config = dict(
    encoder_arch='transformer',
    model='encoder-decoder audio transcriber',
    dataset='telephone keypad tones over noise or synthetic speech',
    train_examples=39062,
    gain_aug_db=10,
    time_shift_ms=50,
    n_mels=64,
    hop_length=160,
    input='mfcc',
    spec_augment=True,
    win_length=400,
    tokenizer='char',
    vocab_size=21,
    encoder_norm='layernorm',
    encoder_norm_position='pre',
    encoder_activation='quick_gelu',
    encoder_mlp_ratio=6,
    encoder_head_dim=64,
    encoder_fused_qkv=True,
    encoder_bias='all',
    encoder_qk_norm=False,
    encoder_layer_scale_init=1.0,
    encoder_parallel_block=False,
    encoder_inner_norm=False,
    encoder_subsampling=4,
    encoder_layers=16,
    encoder_width=192,
    encoder_positions='rope',
    fusion='prefix',
    label_smoothing=0.1,
    decoder_width=192,
    decoder_layers=6,
    decoder_norm='layernorm',
    decoder_norm_position='post',
    decoder_activation='gelu',
    decoder_mlp_ratio=2,
    decoder_head_dim=32,
    decoder_fused_qkv=True,
    decoder_bias='qkv',
    decoder_qk_norm=True,
    decoder_parallel_block=False,
    decoder_inner_norm=False,
    decoder_drop_path=0.05,
    decoder_positions='learned',
    decoder_prefix_bidirectional=True,
    decoder_connector='mlp',
    decoder_tie_embeddings=False,
    init='lecun_normal',
    residual_init='none',
    optimizer='muon',
    muon_scale='match_rms_adamw',
    lr=0.0034,
    momentum=0.95,
    nesterov=True,
    orthogonalizer='newton_schulz_5',
    adamw_lr_other_params=0.00082,
    grad_clip=1.0,
    steps=7200,
    batch_size=64,
    epochs=11.8,
    lr_schedule='cosine',
    final_lr_fraction=0.05,
    warmup_steps=210,
    weight_decay=0.1,
    adamw_weight_decay_other_params=0.05,
)
Rows from block 5 of the audio encoder of a small encoder-decoder audio transcriber, named by matrix and row number. Rows with one number belong to one neuron. Each number is 128 + 24 x the weight over its row's rms, rounded and kept within 0 to 255. All counts start at 0.
After each neuron's rows are labels from the 100 clips, of 14976, where the neuron reaches its highest value: "responds to" is what is common among them. Only what is clearly more common there than usual is listed. The data: telephone keypad tones over noise or synthetic speech. In brackets: how many of the 100, against the usual share in percent.
# fc1: MLP up (encoder.blocks.5.mlp.fc1.weight, 1152x192), inputs 128-191
# fc2: MLP down (encoder.blocks.5.mlp.fc2.weight, 192x1152, transposed), outputs 128-191

fc1.568 [167 155 115 123 139 123  99 109 147 130 139 169 127 137 155 132 139 111 156 113 148 129 156 136 102 105 132 106 147 108 148 124 134 124 104 101 122 115 171 139  85 152 133 132 165 182 125 151 169 124 112 101 146 122 170  96 108 139 141 117 147 192 168 143]
fc2.568 [108 116 150 145 163 134 140 136 118 118 131  73 149  94 115 115 155  96  85 186 122 112 113 180 101 120 115 190 123 145 106 123 118 107 161  84 146 186 130 106 132  87 140 117  92  89 123 134 125 144 161 109 118 129 129 177 160 144 123 113 145 101 132 144]
responds to: key "#" (76 vs 26.8); number of keys: 9 (44 vs 11.1); mains hum (43 vs 17.7); first key: # (33 vs 6.2)

fc1.462 [147 140 159 117 107 148 153 143  67 137 155 132 113 102 165 138 123 121 165 171  74 114 124 138 100  54 131 124 101  98 123 162 119 146 129 108 149 102  96 126 137 156 100 141  85 162 158 162 114  89 143 109 119 137 110 152 145  99 148 166 125 142 138 117]
fc2.462 [120 106 120 132 109 131 103 104 191 115 159 105 121 126  96 139  96 119 138 134 150 108 127  73 150 135 151 103 158 130  63  77 156 138 111 110 130 146 157 110 150 159 170 142 150 114 124 121 145 152 109 115 152 135 122 192 123 161 110 129 118 147 136 112]
responds to: key "B" (78 vs 26.6)

fc1.381 [128 114 126 127  63  99  95 114 143 130 165 146 100 123 142 145 148 141 125 130 161 114 125 112 183 120 136 143 178 134 104 146  71 225 118 108 138 124 169 118 119 108 159 130 137 144 127 140 131 100 119 137 103 102 121 131 121 125 112 153 141 154 118 111]
fc2.381 [105 137 110 137 177 124 144 110 110 113 124 141 126  88 148 112 116  90 187 123 128 141 132 160 126 146 104 101 124 120 160 117 184  88 189 158 126 137 114 145 124 125 157 120 115 141 117 149 140 142 154  91 117 148 141 140 130 104 107  94 143  90 133 148]
responds to: key "5" (98 vs 26.7); number of keys: 9 (34 vs 11.1); last key: 5 (27 vs 6.2)

fc1.214 [142 162 152 155  95  92 105  86 118 121  94  92 117 156 103 139 140 136 141 154 144 169 144 121  95 116 175 118 144 134 144 111 142 137 158 124 116 107 112 130 113 100 150 137 144 118 163 134 149 119 147 101 122 122 112 113 115 121 144  72 144 133 159 101]
fc2.214 [144 103 121 107 122 111 100 122 146 103 132  97 126 103 122 149 136 145 127 107 106 102 146 144  89 151  99 146 179 119 120  76 121 122 121 112 115 135 173 121 148 137 135 161 139  82 122 154  86 114 106 167 123 188 176 172 140 173 118 161 151 115 105 157]
responds to: key "2" (94 vs 26.3); reverberation (52 vs 24.8); number of keys: 7 (29 vs 11.6); last key: 2 (28 vs 5.8)

fc1.62 [ 97  91 150 167 122  85 141 112  80 160 176 130 136 114 101 151  95 135 103 108 139 117  80 128 143 116 160 179 143 124 132 120 109 116 138 164 154  97 125 159 131 156 146 102 153 172 124 156 135 167 168 131 177 150 131 111 146 127  98 144 177 110 123 136]
fc2.62 [108 161 131 113 122 131 135 115 100  95 135 132 125  82 141 134 122 131 105 136 128 109 129 116 119 174 115 134 108 129 146 107 122 120 132 118 103 129 153 120 186 155 165 139  79 112 144 106  77 112  91 107 128 136 163 120 184 128 129 119 131 127 111 123]
responds to: key "#" (99 vs 26.8); reverberation (92 vs 24.8); key "7" (56 vs 26.7); number of keys: 9 (34 vs 11.1)

fc1.22 [164 172 112  48 100 117 112 132 120 142 128 131  94 125 184 130 128 183 123 117 135 164 119  94 144  94 124 118 144 122 143 162 148 178 141 121 105 152 193 119 121 121 150 164 126 130 103 149 111  89 104  67 112 102 104 112 153 147 138  86 117 145  89 112]
fc2.22 [118  90 110 172 115 165 124 124 137 142  96 148 122  76 118 121 100 131 168 162 126 118 101 136  92 131 112 115  97 134 132 103 126 112 149 109 118 118 118 119 129 106 138 133 153 125 146 108 117 153 137 131 160 164 137 108 136 138 135 152 128 159 165 157]
responds to: key "2" (78 vs 26.3); number of keys: 9 (57 vs 11.1); key "D" (56 vs 26.3)

fc1.67 [135 112 121 109 142 126 135 122 153 153 151 176  66  88 115 163 102 153  97 131 130  99 130 152 121 152 133 139 125 128 128 157 148 130 124  84 130 129 116 146 109 132 130 128 142 111 135 110 141 162 114 122  97 144 110  99  59 110 143 138 129 160 124 121]
fc2.67 [107 137 101 179 105 146 126  99 127 126 149 158 130 156 125 168 129 115 135 140  80 102 147 159 129 112 140 119 110  97 168 127 132 122 140 152  96 130 124 125 125  74 118 162  97 149 110 160 131 105 142 128 148 156 180 174 150 141 113 123 124 145  92 115]
responds to: key "6" (62 vs 26.3)

fc1.20 [150 100 109 135 113 144  81  98 147 132 146 132 165 111 122 124 176 152 130  99  84  92  99 107 154 139 141 127 128 115 132 125 175 126 101 121 115 154  92 110 110 160 161 138 174 132 146  80 122 133 140 140 108 111  89  75 146 143 152  98  86 102 119 109]
fc2.20 [144 126 151  87 145 157 136 128 136 117 129 103 131 124 104 148 107  78 103 127 148 146 127 107 162  74 152  99  89 150 130 128 112 109 116 121 144 130 145 149 167 123 105 126 146 125 120 111 147 157 144 122 150 167 134 140 125 151 149 177  91 104 135 156]
responds to: key "D" (99 vs 26.3); reverberation (73 vs 24.8); number of keys: 9 (37 vs 11.1); number of keys: 8 (31 vs 11.3)

fc1.483 [111 150 186 118 154 137 151 167 161 151  93 120 130  97 159 113 126 124 106 147 141 120 174 147 148 121 153 136  68 153 128 104 154 126 124 139 113 142 132  76 117 124 122  88 138 156 132 151 119 117 141 111 107 109  91  94 140 154 100  68 137 132 143 124]
fc2.483 [165 156  85 107  92 143 124 114 123  89 150 166  81 150  81 123 128  89 134 114 156 108 109  91 133 108 150 133 158 142 115 118 144  90  94  67 129 132  94 114 131 148 122 136 148 105 119  94 131 100 103 133 156 178 135 146 130 141 148 185 136 175 132 152]
responds to: key "C" (89 vs 26.5); reverberation (51 vs 24.8); number of keys: 9 (33 vs 11.1)

fc1.292 [148 159 129 136 154 100  97 127 128 130 141 134 131 151 139 143 132 131 147 121 118 146 142 106 162 134 102 155 137 101 110  95 142 190  80 140  68  92 119 122 129 117 158 146 127 120 146 122 105 150 165 108 128 141 140 141  92 168 105 152 148 101 104 128]
fc2.292 [134 100 124 171 131 107 109 125 162 124 136 126  96 136 129 133 104 131 120 149 162 177  81 106 107  99 161 106  86 127  99 133 104  86 166 110 137 126 131 139  95 120 162  99  91 116 127 133 137 149 148 119 132 116 106 145 182  82 128 110 166 160  93 110]
responds to: key "2" (89 vs 26.3); number of keys: 9 (48 vs 11.1); last key: 2 (25 vs 5.8)

fc1.246 [155 151 114  93 140 154 127 114 128  90 138 112  91 130  85 144 145 125 138 107 152 167 104 107 146 121 105  95 205 154 135  91 117 131  95 137 167 161 165 155 160 118 150 140 123 148 149  92  60 106 122  94 122 170 157 106 120 150 122  91 180 147 146 105]
fc2.246 [ 67 116 125 151 118 134 136 112 151 122 116 112 182 177 126  82  89 118 142 121 136  77 129 143 135 125 150 139  93 119 100 132 147 105 139 156 132  88 113 152 143 111 165 136 128  97 141 138 163 144 123 113 132 100  71 135  89 109 152 181 117 117 111 152]
responds to: key "D" (98 vs 26.3); reverberation (79 vs 24.8); key "#" (60 vs 26.8); number of keys: 8 (41 vs 11.3)

fc1.139 [133 171 179 100 104 118 136 131 151 122 160  96  91 133 109  97 128 192 122 123  79 157 134 134 120 117  93 153 116 153 108 139 146 142 127  89 150 119  99  99  86 125 144 125  88 118 124 186 133 163 142 112 151 155 166  91  98 109 119  94 119 123  95 127]
fc2.139 [133 145  90 138 176 148 114 120 121 140  94 145 132  87 105 161 142  96 127 169 133  81 135 138 112 123 136 149 116 131 175 137 186 127 151 175 122 112 109 108 153 104 117 137  98 121 133  99 154  82  59 116 151 142 183 120 111 158 128 133 110 182 139 113]
responds to: key "9" (67 vs 26.6); speech (63 vs 35.4); number of keys: 9 (53 vs 11.1)

fc1.174 [128 142 151  85 111 105  98 141 140 109 111 134 123 132 131 141 105 138 141 125 109 119  75 109 145 104 127  99 135 115 122 141 152 135 145 132 119 164 132 102 136 138 153 127  97 105 164 152 119 102 111 142  75 148 116 149 140 106 155 142 140 121 147 133]
fc2.174 [145 100 115 113  89 107 156 101 138 148  99 120 127 131 153 149 128 122 123 154 137 143  89 127 136 144 136  90 119 129 125 144  99 145 147 121  79 133 114 104 126 128 135 140 130  99 140 157 128 113 142 106 114  54 118 112 114 125  98 144 154 123  66  95]
responds to: key "C" (100 vs 26.5); reverberation (63 vs 24.8); key "0" (57 vs 26.6); number of keys: 9 (50 vs 11.1)

fc1.265 [116 103 106 125 147  98 116 124 145 142 131 156 145 173 144  97 112 133 142 132 131 137 144 120 160 121 141 122 120 150 145 128 147 113 156 148 149 128 134 134  84 133  88 142 122 144  84 134 140 106  94 126 112 164 114  98  70 161 140 149 112 150 107 118]
fc2.265 [153 129 109 142 139 117 135 168 127 126  93  93 144 111 131 114 100 134 165 129  88 133 140 107 109 159 115 140 136 146 124 171 174 152 126 112 118 166 127 157 142 118 132 134 118 129 105 101 127  97 114 113 135 124 119 129 134 132 144 143 149 108 159 147]
responds to: last key: 5 (46 vs 6.2); number of keys: 1 (39 vs 11.3); mains hum (37 vs 17.7); number of keys: 2 (34 vs 11.1)

fc1.219 [110  97 165  95 117  93 129 117 100 121 117  93  90 137 132 153 143 127 134 107 158 141 171 130 111 162  81 111 135 156 175 171 170 124 135 145 141 129 145 142 156 145 128 147 155 110 131 149 126 113 117 160 173 112  91 114 145  79  93 120 120 103 122 145]
fc2.219 [153 132 108 145 108 133 140 130 170 118  99 133 141  79 105 134 109 108 129 187 137 109 129 106 153 121 133 124 120  89 108  85 120 129 129 101 132 101 125 100 134 163 144  87 113 135 131  82 137 154 134 110 114 160 161 151 144 137 110 129 122 132 188 145]
responds to: key "2" (100 vs 26.3); key "6" (53 vs 26.3); number of keys: 9 (51 vs 11.1); last key: 2 (31 vs 5.8)

fc1.142 [175 182 140  99 122 131 127 147 104 127 119 149 121 117 145 126 145 121 122  73  90 117 127 157 126 161 133 140 142 109 150 118 150 104 100 163 139 120 155 134 143 136 137 135 112 151 178 116 155 150 134  84  92 159 135 142 160 102 144 126  93 137 168 100]
fc2.142 [153 124 140 181 133 138 125  70 115 125  86 133 132 133 121  92 117 100 102 127 147 123 130 133 143 147 123 129 123 156 127 137 142 132 136  89 111 116 156 174 132 153 158 131 144 131 171 154  99 119 123 114 139 137 126 153 105 147 154  77 142 106 174 131]
responds to: key "5" (94 vs 26.7); reverberation (71 vs 24.8)

fc1.376 [147  78 134  63 124  93 104 143  95 122 135 116 128 117 117 136 128 101 143  88 128 144 153  90 117 118 114 120 118 146 161  95 150 189 116 131 153 158 192 142 127 141 159 148 142 120 113 117  98  88 132  98 117 132 147 117 108 135 113 116  83 107 135 145]
fc2.376 [140 120  89 167 133 124 135 119 170  93 126 124 124 101 124 146 135 169 106 164 102 112 166 131 104 121  91 114 143  83 115 105 140  70 134 142 131 156 138 153  98 122 129 131 102 121 116  97 133 100 115 117 128 151 126 130 187 127 137  89 136 127 133 143]
responds to: reverberation (98 vs 24.8); key "0" (82 vs 26.6); number of keys: 9 (40 vs 11.1)

fc1.166 [122 135 101 149 103 141 151 100 151 135 103  67 132 105 107 149 163 115 137 157 127 142 119 139 156 152 112 140 149 116 154 144 136 132 140 137 133 112 108 111 126  87 106 125 139  94 165 130 182 106 165 111 128 141  99  98 146 149 146 104 147 119 143 132]
fc2.166 [131 152 116  67 140 104 132 146 129 111 111 161 159 128 140 133 148 101 113 112 102  76 147 126 124 158 139 136 134 107 110  89 123 165  95 139 158 139  64 100 158 118 130 139 122 163 113 174 170 153 134  76  93 188 118 168 153 152 137 125 109 126 112 120]
responds to: reverberation (94 vs 24.8); key "0" (60 vs 26.6); key "8" (60 vs 26.7); number of keys: 8 (36 vs 11.3)

fc1.159 [154 120 108 111 120  98 162  89 141 152 102 175 131 109 139  86 185 147 103 112 144 180  99 136 106 123 121 161 111 149 114 147 122  96 124 134 141 120 177  97 103 110 124 160 122 132  98 140  72 149 151 104 130  96  92 110  83 139 166 123 113 147 106 128]
fc2.159 [ 73  75 155 128 135 126  95 147 129  88 161  93 146 135  93 155  88 154 164  98  96 111  91 124 102 137 133 139 121 159 132 151 151 128 102 119 136 139  82 131 109 132 151 105 163 118  88 118 149 167  91 148 126  58 154 151 132  99 106 113 162 113  66 130]
responds to: key "C" (83 vs 26.5); key "#" (55 vs 26.8); number of keys: 9 (33 vs 11.1); number of keys: 8 (30 vs 11.3)

fc1.491 [131 156 123 148 124  97 135 167 104  96 127  96 156 139 149 147 129 134  58 110 102 105 156  88 136 109 192 146 182  77 124 129  97 115 146 123 139 148 130 128 107 161 149 106 132 108  98 128 116 131 159 126 105 138 147 103 127 162 156 149 179 151 108 148]
fc2.491 [127 167 146 105 108 171 126 110 171 158 121 147 118 111 145 127 124 142 184 168 138 133 112 126 127 139 101 106 114 127  84 118 167  99  89 137 128 111 145 109 135 154 124 139  96 150 145 104 119 105 134 132 119 137 116 168 165 149 104 125 147 131 134 121]
responds to: key "#" (74 vs 26.8); reverberation (57 vs 24.8); key "7" (55 vs 26.7); number of keys: 9 (55 vs 11.1)

fc1.455 [131 122  99 120 114 114  73 145 122 175 112 128 135 109 126  87 123 126 144 140  75 125 111 127 150 110 119  86 119 160  97 172 124 104 166 101 108 193 127 146 194 130 115 107 102 128 112 131 121 149 131 112  74 120 135 114 136  95 110  98 154  97 115 142]
fc2.455 [116 105 145 133 158 155 178 131 162  98 187 136 142 101 154 126 109 154 121 147 119 136 110 121 145 143 124 142 118  65 127  65 116 120  84 127 117  79 166 166 101 161 142 167 144 137 142 134  94 136 121 177 107  91 157 142 164 148 149 139 139 142 147 132]
responds to: reverberation (99 vs 24.8); key "A" (75 vs 26.9); number of keys: 9 (28 vs 11.1)

fc1.53 [105 137  90  66 131 193  87 102 169 134 133 166  70 149 143 150 121 101 113 134 205 148 127 130 148 146  63 141 133 128 136  79 149 133  93 151 112 107 154 131 148 119  78 148 148  51 158 126 152 159 139  87 120 132 146 155 121 186 105 104 134 138  94 113]
fc2.53 [120 126 153 139 143 103 155 115 103 137 105  97 138 120  98  83 125 159 123 139 102 119 109 107 128 126 129 142 113 145 116 159 117  94 124  94 129 131 148 139 142 126 107  96 139 134  81 105 153  99 180 138 128 110 107  83 163 104 152 143 148 166 148 134]
responds to: key "0" (75 vs 26.6); key "1" (69 vs 26.9); reverberation (67 vs 24.8); number of keys: 9 (28 vs 11.1)

fc1.293 [137 140 116 165 138 151  82 140 109  96 108 114 134  87 127 121 103 139  95 125 106 157 130 140 157 129 155 113 146 119 147 155 113 113 152 155 146 128  88 142 153  98 113 149 118 138 112 116 157 178 179 179 165 129 112  97 100 125 124 140 177 138  97 126]
fc2.293 [120 126  85 111  74 127 152  96 149 142 165 126 171 156 110 152 160 110 148 130 161 111 144 128 108  96 101 114 125 131 134 110 109 119 133 143 159 113 172 130 144 101 156 114 118  99  91 162 106  67  95 125 121 195 136 128 156 139 125 107 130 120 120 143]
responds to: key "#" (96 vs 26.8); reverberation (88 vs 24.8); number of keys: 9 (50 vs 11.1); number of keys: 8 (31 vs 11.3)

fc1.619 [123 153 141  86 109 148 145 116  98  90 142 128 119 155 122 151 129  93 101  91 121 114  97 149 157 111 116 115  91 163 105 162 136 154 127 163  96 133 109 119 114 155 112 164 127 174 138 146 117 115 118 150 140 151 165 145 136 133 112 165 122 102  94 154]
fc2.619 [108 132  85 143 186 121 160 136 130 166 105 138 125 130 137 147 131 126 151 149 127 132 113 114 152 137 146 133  97 128  98 149  92 135 128 114 162  96 139 123 147  62 113  95 119  71 130 115  96 135 113 153 122 131  97  81 143 107 136 132 116 134 128 117]
responds to: key "5" (99 vs 26.7); reverberation (87 vs 24.8); mains hum (37 vs 17.7); first key: 5 (35 vs 6.2)

fc1.195 [158 117 130 129 152 140 137 138 112 133 129 145  96 134 101 114 110  95 138  96 135 119 161 138 177 158 110 148 148 161 158 144 139 117 119 144 120 141 137 138 128  99  91 176 111 122 117 175 114 121 145 144 120 122 143 135 117  94 157 174 122 137 130 160]
fc2.195 [ 92  99 118 126 124 107 142 105 119 153 152  95 166  99 162 143 130 160 124 116 101 135 112 136 127 100 153 133 113  89 104 109 118 120 139  98 105 110 106 124 155 108 124  97 167 118 152 113 117 134 113 105 106 109  69 130 105 170 124 114 150 110 122 124]
responds to: key "B" (84 vs 26.6); key "8" (65 vs 26.7); reverberation (60 vs 24.8); number of keys: 9 (47 vs 11.1)

fc1.102 [132 118  93 133 143 138 142 159  94 160 103 136 140 123 114 141 152 125 128 139 121  55 168 150 117 101 120 130 144 148 127 147 140 147 119 107  97 132 136  88 128 147 141 160 122  89 177 153 101  73 130 129  88 139 140 119 143 150 162 204 141  93 136 108]
fc2.102 [157 120 134 153 126 170 125  81 131 102 108 110 146 138 145 145 119 118 169 109 134 129 131 116 166 105 137 148 131 144 145 144  98 107 113 131 104 118 152 149 140  65 122 120 144 116 154  86 130 122  84  89 136 131 145 172 140 170 142  85  99  96 119 141]
responds to: key "B" (96 vs 26.6); reverberation (63 vs 24.8); first key: B (32 vs 6.5); number of keys: 9 (29 vs 11.1)

fc1.668 [141 132 112 156 130 184 125  82 115 155 146 114 133 129  80  88 119 133 143  89  95 134 136 127 103 102  98 127 122  92 118 140 143 137 115 144 141 114 162 134 162  87  89 156  75 123 145 139 140  94 141 122 119 151 150 175 158 133 145  99 132 137 151 165]
fc2.668 [126 111 103 135  91 106  69 127 111  77  92 170 157 157 127 137 130 118 113 149 135 142 149 131  76 129  93  84 153 145 119 146 155  95 154 148  83 158  96 114 159 110 111 123 142 131 107 140 109  96 122 140 166 156 128 125 184 163 122 173 119 104 106 115]
responds to: key "9" (80 vs 26.6); reverberation (68 vs 24.8); key "B" (62 vs 26.6); key "A" (61 vs 26.9)

fc1.135 [116 140 105 103 125 140 161 154 151 143 129  97  95  97 107 124 140 169 167 142 103 100  90 104 146 150 120 125 138 135 144 145 106 118 131 155 121 126  70 127 128 133 129 149 151 176 172 140 135 126 122 142 104 106 122 102 132 108 103 107 175  89 130  98]
fc2.135 [178 159 173 100 114 150 109  85 131 126 106 149 150 162 122 157 129  88 123 130 110 110 126 170 159 133 127  87 162 122 146 106 120  97 140  80 121 181 125 104 187 110 162 100 133 117  97 133 121 129 149 170 119 120 122 162 142 104 137 125 104 155  95 135]
responds to: key "C" (100 vs 26.5); reverberation (69 vs 24.8); key "6" (69 vs 26.3); number of keys: 9 (50 vs 11.1)

fc1.211 [165 132 147 172 156 107  78 136 127 151 121 140 114  70 108 146 115  62 172 118 152 110  93 121 149 144 125  98  91 147 141 102 139 109  88 141 125 113 128 143 132 107 145 106 186 124 136 109 100 125 103 122 102 108 113 114 142 116 151  98 141 161 133 119]
fc2.211 [108 153 153  87 126 131 146 105 133  94 160  95 121 143 156 176 111 172 118 123 130 126 147 118 139 107 128 163 146 111  93 122 148 159 156 158 138 123 111 143 125 120  93 128 141 126  92 176 147  72 161 109 141 143 119 151 110 139  99 145 125  90 126 144]
responds to: reverberation (98 vs 24.8); key "B" (72 vs 26.6); key "C" (61 vs 26.5)

fc1.196 [117 128 157 131 114 138 116 127 119  89  98 104  97 134 149 135 164 107 141 117 112 125 131 125 176 110 146 126 120  99 136 143 100 117 116 148 156  96 159 149  91 134 137 134 111 140 116 123 129 122 115 139 115 137 128  95 130 159 151 182 124 175 186 130]
fc2.196 [178 141  99  94  88 137 132 108 131 148 131 130  79 158 114 117 113 114  93 144 124 121  61 132 102 110 117 136 131 132 103 120 145 125 146  90  91 106  92  81 123 112 115 151 142 113  71 125 133 136 116  92 167 131  75 165 136 130 120 103 126  78 104 133]
responds to: key "0" (90 vs 26.6); reverberation (60 vs 24.8); key "7" (55 vs 26.7); key "1" (54 vs 26.9)

fc1.263 [158 117 183 100 104 134 117 147 115 142 100 109  97  97 158 149 138 142 130 102  99 170 147 113 126 141 126  80 155 149 138 111  84 174  95 135 169 112 117 122 157 138 159 127 142 147 130 150 136 118 159  91 126 143 118 147  77 169 125 133 125 160 104 151]
fc2.263 [125 116  87 117 115 104 138 132 133 123 121 105 114  79  96 149 145 146 160 149 111 165 115 121 114 128 103 143  82 120 103 135 140 112  86 152  85 107 181 100 147 123 106 136 103 178 137 144 135 127 131 120 131 131 142 121 162 134 144 102  97 160 192 116]
responds to: key "2" (96 vs 26.3); reverberation (94 vs 24.8); number of keys: 9 (45 vs 11.1)

fc1.261 [168 107 135 173 147  82 118 149 122 101 135 119 138 119 157  90 126 130 128 109 153  80  97 114 141 126 108 144 100 149 115 109 137 126  84  82 151 156 156 110 129  98 152 178  70 119 147 124 112 109 134 104 117 142 153 143 169  71 117 164 148 168 120 136]
fc2.261 [131 184 119  89 137 164 141 125 140 171 137 147 124 141 118 172 163  83 118 152 149 141 116 179 112 158 138 105 101 142 126 104 104  75 156 154 121 138 100  87 168  92 178 100 143 151 129 120 154 123 118  98 148 125 136 150 114 145 131 114 103 126 113 102]
responds to: key "B" (99 vs 26.6); white noise (37 vs 17.6); number of keys: 7 (29 vs 11.6)

fc1.760 [129 136 103 125 148 135 135 119 105  88 118 126 118 122 117 109 100 105 100  95 128 116 141 129 133 113 117 180 116 133 111 131 143  97 123  86 146 119 147 141 131 107 104 123 103  85 106 160  90 149 173 173 185 132 131 139  98 111 108 113 142 113 184 148]
fc2.760 [128 135 134 122  94 145 142 131 136 168 131 107 149 137 106 122 127 107 135 159 106 110 122 109 111 114 131 124 107 113 147 104 143 140 163 142 115 135  96 134 130 174 119 113 129 189 117 107 153 153  86 118 132 124 103 130 124 148 128 129  93  71 123  90]
responds to: key "5" (75 vs 26.7); mains hum (44 vs 17.7); number of keys: 8 (32 vs 11.3); number of keys: 9 (29 vs 11.1)

fc1.401 [149 202 107 165 103 147 125 128 134 133 155 135 125 117 130 159 157 142 159 120 116 133  95 122 160 119  81 137 150 111 127 133 113 120 123 158 117  85 104 156 133 120 151 166 136 114 139 131 128 133  95 165 105  91 113 139 126 148 104 111  91 149 152 151]
fc2.401 [124 124 166  84 109 149 106 127 128 103 132 139  86 143 149 122  95 136 117 135 101 170 175 119 125 119 118 142  87 156 130 133 165 120 144 141 110 131 164  76 134 116  89  77 154 156 135 168 121 170 118 125 144 134  63 120 115 118 122 128 141 123  98 175]
responds to: reverberation (100 vs 24.8)

fc1.519 [109 127 180 134 113 147 161 121 135 113 165  92 139 102  90 114 156 161  80 105 149  98 151 111 159 191 137 142  74 112 116 125 164 117 164  89 119 152 153 163 169 164 108 110 134 175 145 178 165 105  91 110 104 106 150 123 147  99 125 142 121 155 103  89]
fc2.519 [130 141 143 163 126 113 143 149 136 125 119 127 120 133 127 131 140 121 125 128 140 126 161 153 117 149 100 188 117 123 130 146  86  84 109 112 131  84 123 108  58  85 112 151  95 125  93 150 124 121  85 137  99 162 108 148 124 106 146 118 121 124 163 124]
responds to: key "5" (98 vs 26.7); key "4" (58 vs 27); number of keys: 9 (58 vs 11.1); last key: 5 (32 vs 6.2)

fc1.732 [122 115 174 152 183 136 129 142 112 176 109 136 121  97 156 145 115 101 140 159 205 135 139 141 112 193 105 117 116 120 107 131 106 140 123 143 128 112 124 137 157 106 126 171 141 101 122 141 171 108 132  75 122 102 136  78 107 133 162 112 166 134 113 137]
fc2.732 [105 174 122  98 118 153 133 138 163  98 129 148 105 121 106 142 107  87 128 166 113 132 121 116 116 100  70 117 122 147 143  86 137 118 141 135  57 188 115 109 132 102  83 120 124  98 145 116 125 129  88 130 169 155 146 150 132  93  89 165 137 126 161 120]
responds to: key "C" (90 vs 26.5); reverberation (82 vs 24.8); key "5" (55 vs 26.7); last key: C (35 vs 6.1)

fc1.141 [107 152 105  98  77 133  98 151 130 103 146 125  87  97 151 133 224 161 116  73 120 117 112 160 155 143 128 116 136 127 127 145 123 108 148 133 149 116 125 111  93 147 129 133 131 114 133 174 103 111 144  81 113 162 122 142 115 145 114 175 140 177 130 131]
fc2.141 [123 151 128 113 159 137  95 110 107 125  92  83 119 115 172 134  94 102 116 159 119 142 160 118 152 114 105 181 147  98 120 161 142 152 136 142 158 153 126 169 104 109 143 132 170 150 132  77 114  95 118 132  96 149 176 132 104 139 161 145  75 117 149 123]
responds to: key "9" (97 vs 26.6); reverberation (50 vs 24.8); mains hum (40 vs 17.7); number of keys: 9 (37 vs 11.1)

fc1.200 [137 113 135 177  97 123 139 112 115 141 122 147 132 139 110 113 135 103 161 116  86 150 110 110 138 146 124  63 136 152 114 149 150 116 135  89 156 138 116 110 127  86 104 115 134 124  99 126 109 131 142 172  95 136  85 146 129 159 125 123 134 117 113  94]
fc2.200 [130 123  90 106 161 163 152 120 162 121 140  99  97 129 104 164 102 137 129 156 150  85 123 119 130 158 111 134  97 119 151 138 135 177  99 127 121 140 151 169  99 149 139 121 103 182 132 157 151 140 104 103 119 110 123 114 119 103 126 121 133 128 198 186]
responds to: key "0" (80 vs 26.6); reverberation (78 vs 24.8); last key: 0 (25 vs 6.3)

fc1.506 [112 113 126 110 127 191 137  90 109  96 140 146  94 145 131 133 131 130 118 120 160 126 144  97 130  89 141 122 168 147 114 127  97 158 118 198 134 101 163 148 145 144 125 115 125 131 143 118 133 154 136 135 116 112 166 126 142 134 112 154  81 140 143  86]
fc2.506 [128  85  80 113 121  96 156 122 101 122 148 116 139 143 132 131 141  92 120 154 122 104 145 128 130 137 127 143  90  75 138 142 165  79 125 108  99 180 110 115  99  91 139 124 111 148  84 133 141 107 134 168 119 138 108 150 130 157 117 110 145 113 120 139]
responds to: key "2" (85 vs 26.3); reverberation (50 vs 24.8); last key: 2 (28 vs 5.8)

fc1.282 [130 144 104 128 139 131 142 114 116 144 134 128 159 111  91 131 115 114 115 121 117 124 104 142 125 126 134 125 152 114 137  98 107 149  88 122 129 162 124 136 138 127 171 106 145 127 105 142 109 125 120  86 137  54 159  97 132 172 123  98 143 135 111 121]
fc2.282 [161 142 141 136 124 154 129  98 130 115 148 147 115 138 159 116 118 101 136 132 131 152 100 118 160 123 137 130  96 109 123 170 152 108 143 126 153 101 109 109 137  80  63 151 142 152 191  92 160 129 108 201 122 157 137 160 129  97 149 125 162 131 122 137]
responds to: key "C" (95 vs 26.5); number of keys: 9 (43 vs 11.1); number of keys: 8 (30 vs 11.3)

fc1.545 [126 115 156 154 132 149 101 124 139 124 119  77 106  94 134 129 135 147 145 108 123 142 107 115 155 163 154 143 141 135 119 109 147 116 124 118 139 121 152 147 182 120 138 131 129  93 137 124 117 110 156  70 122 129  98 166 126 112 108 120 114 119 122 129]
fc2.545 [130 138 120 113 148 119 146 122 164 146 100 110 142 129  80 137 159 132 146 153 171 151 158 104 108  92  79 121 102 131 115 135 123 137 122 109 134 123 120 112 102 144 106 116 121 150 121  97 134 125 111 139 119 178 169 114 177 105 117  96 108 146 137  88]
responds to: key "2" (100 vs 26.3); reverberation (57 vs 24.8); key "B" (54 vs 26.6); number of keys: 9 (48 vs 11.1)

fc1.311 [119 103 139 131 131  93 143 152 104 122  83 147 157  98 112 164 107 139 139 105 112  91  99 113 141 120 157 102 187 103 141 172 165 138 169 115 126 156 150 112 144 128 111 145 102 129 109 120 134 114  99 148 105 121 148 110 155 131 106 153  94 124 116 122]
fc2.311 [ 91 152 115 127 132 134 121 105 155 143 146 143 106 141 145 108 130 118 127 128 109 118 120 141 154 138  61 102 130 100 115 113 135 124 151 134  92 148 109 106 112 136 169 130 157 142 153 158 142 105 123 119  99 122  95 111 134 106 115 122 169 104 103 109]
responds to: key "C" (82 vs 26.5); number of keys: 7 (32 vs 11.6)

fc1.695 [156 138 145 103 123 113 146 128  92  99 102 139 121 121 131 133 114 161 112  83 130 129 145 121 150 139 144 138 124 123 132 128  44 178 124 143 154 144 145 128 185 131  65 130 131 139 100  91 117 155 122  91 172 153 137  90 104 117 135 117 141 133 114 119]
fc2.695 [134  88 109 127 105 128 100 123 125 134  94 123 141 171 147 116 162 113 118 118  89 126 143 113 114  95 135 160 157 165 119 143 170  75 104 148 148 118 137 145 111 105  92 142 163 112 160 136 184  73 125 152 160 130 148 165 130 112  82  99  90 136 172  97]
responds to: key "6" (59 vs 26.3); pink noise (48 vs 17.5); white noise (37 vs 17.6); last key: 6 (30 vs 6.1)